Weights of a small image classifier.
Training: adamw at rate 0.0032, 28000 steps.
Data: trained on small renderings of single solids in any pose, 197500 training examples, 72.6 epochs.
Rows from block 5 of a small image classifier, named by matrix and row number. Each number is 128 + 32 x the weight over its row's rms, rounded and kept within 0 to 255. All counts start at 0. Numbers have three digits each.
Before each channel's rows are labels from the 100 images, of 14848, where the channel reaches its highest value: "strongest on" is what is common among them. Only what is clearly more common there than usual is listed. The data: small renderings of single solids in any pose. In brackets: how many of the 100.
# r30: branch 2 reduce pointwise conv (model.blocks.5.r3.0.weight, 64x256x1x1), inputs 86-171

strongest on: capsule (31)
r30.7:116131114103059085170158131171157095125138142048099136167131128140128126073111126140120116104140142141086167103164135073132154095091058072183150145065153107105061160147105093133135107148136121095144104067142130168092147130136082130144139091111129113065123096

strongest on: twisted bar (36)
r30.38:155163189098089122104157138104161106089099147116091130085078150101132112122167097105187063174100130130101137082107084142141103121132105124062125069144081098120102115148153152088163122051128105139072136096092144111096119188119124152115124082129081108100069129

strongest on: dodecahedron (28)
r30.28:182097157082076148119133131153124117091145138130090130084081128150110084114126136127135093126134140104089135126159100091080114150148127155132133138054125152116133089100160127098153114094121179146151100103092132087100124155086086103134125148139148114064020122

strongest on: capsule (26)
r30.48:118131101097084123090159099138157196123152189159150113140200061140108106147129138131074176103081174134137145090143183149134121092146146130155175080102072118151130074152110123145071121189088131125101074043115094133127114112088111092118084133152176168152113156

strongest on: jack (28)
r30.31:069115163095128108100134077097132070083171092070138152138132139095117096162035123073101145122156129130147137129153125144141135068069107137139142163149063139181067102110104134135142097122081111089136113050102181127128116163092065094119115123106083080141117102

strongest on: jack (27)
r30.55:158103160139160108154153094149108135151140111131121157097096124134141106166130073145097159117131115152097145160088126090113137111139148118125093152136098145199115129168122109080107114096159147141124119085169155086155106132106084130078124146136082063101068143

strongest on: dodecahedron (25)
r30.45:094152131170103145116124157155161128080121116117121155112117138147155125121131162185083109062150122100144184109116128088122077134130091108053111168125170149096132145127139093165097136116137127136135125102141078095107147111158115093070160110164152152137167159

strongest on: jack (38)
r30.47:119102139127151194152165136154130129138093102087131172142131040128167135123103179147061132125163127076107176111105108101073068110115087143114136130196116150075185060108126118097095156118137059139172117129149106162066120105110107095154105122111108109135142103

strongest on: cube frame (25)
r30.18:166106110128094120105113108116109121113109106128092128086128076072060118169086130155045108162131135076130140093154117142125082149116145087120144089139117124099142087100108167120066079132135146102126136062155086128153127183119053128131091121121142159122096132

strongest on: capsule (34)
r30.21:172113069073148168125097135168130145158090115076133134147103127101117110090066160129091079162165151148104127149134149113087115063108084139087073104143063111113089168131098050044138152115145102138140120137167151097144143173141134125173120111104136097150140166

strongest on: dodecahedron (25)
r30.2:117136101086107140108156147157130095125117121095143065158139132109103166109125126116086121095150139135092139105121163163161182070096101101124107069069092093161084150076097147114046120150106081119154113080134094098093138155107133112125091138090115063178130142

strongest on: capsule (26)
r30.15:049130168158173107094145106126095131070176166129108162087159126173062143155126065139097125122148129107201151104113123147099113076166167148177130172156135155091094094112075134145147049140117132169112108135121151131158159189125103119124127110151166166086089160

strongest on: dodecahedron (30)
r30.26:169094134096186143156181160119093120117120100118113165161091172102107135115093129097162092106184101075127113158185123053169116098122057068150130104122089175144064178042083102167141119140147131119120162088157172128130087137110098097116147100089070077133129114

strongest on: jack (29)
r30.14:164132107149135126143194143106155091174121147133140101131132155166113182062137140111170111085100087066108100111125092095124052186130137151110101060145147148151128131166058081150133126105121142113199156142141168137148121072116095121095154133129135035140170110

strongest on: cube (29)
r30.13:165126081067116119155102137109137123058109111155142097135138179137178133075132109139136130155203098139182131160118088081079094131072109149062100053124097097154162133121130130079150134107134075099103150104234103062114079147209130174158135134116100153086188175

strongest on: star block (33)
r30.9:087104093132110082123123096117102169102117131097130104139143118144079146075102121150130099084072111145104147062156148062146084145153081105156115071079138097120114116127090126169132104196127090089085126072108110156143117140157116103077074097124106135106165166

strongest on: octahedron (29)
r30.10:143125136165143152147164116128094125138101110113115147146091120042101112178106169097096176155117110132125117144133126122177147152108107131117091131148085102126160190109082075100135126094171096078131089113148121156149127152158124173152156119088083078141135096

strongest on: cog (25)
r30.36:046138080086142144120095136081066090109111147117144138043130074098175118132077095131146134119165110097125204127119164163125106063118102106136106163139044135119142146052127109149130125169074140152120119063132156152128131141124069088147086115107102093159159115

strongest on: spring (32)
r30.29:067122120145161116112179162122116088121106145106103157128125078076054150090082143124114103130126083062145105105170144168111085097128079166160123116148107117101089133097080138171151063114148071098097162112116152138119123139120122135134117104121115083113119160

strongest on: octahedron (35)
r30.17:092163101175090124162091141109155120068167161069150073115143084090093110173122134096101133063087145045098126071143114118145131121120089135123123152143067123150087139065082096131082147082130110141099132117135156148143084072162116156132124109124097134093154119

strongest on: cube frame (44)
r30.6:081158093078105070164124131155049159156139155127150109159128070165132115163140096145105102130079121191076098148124110096119119148119077129083114133086105088154166076124135136111122149159134138067106085135133111092077122126145178143092069180066058121146158150

strongest on: cube frame (33)
r30.30:129113112136151086122188057145118136097117109161133097130130146115108146076081173123124127094127093134134129079174112108157161089118143146099109104132106119100163148093119071161166063100098123030117088053134096140090098130183106150119111129144114117139173116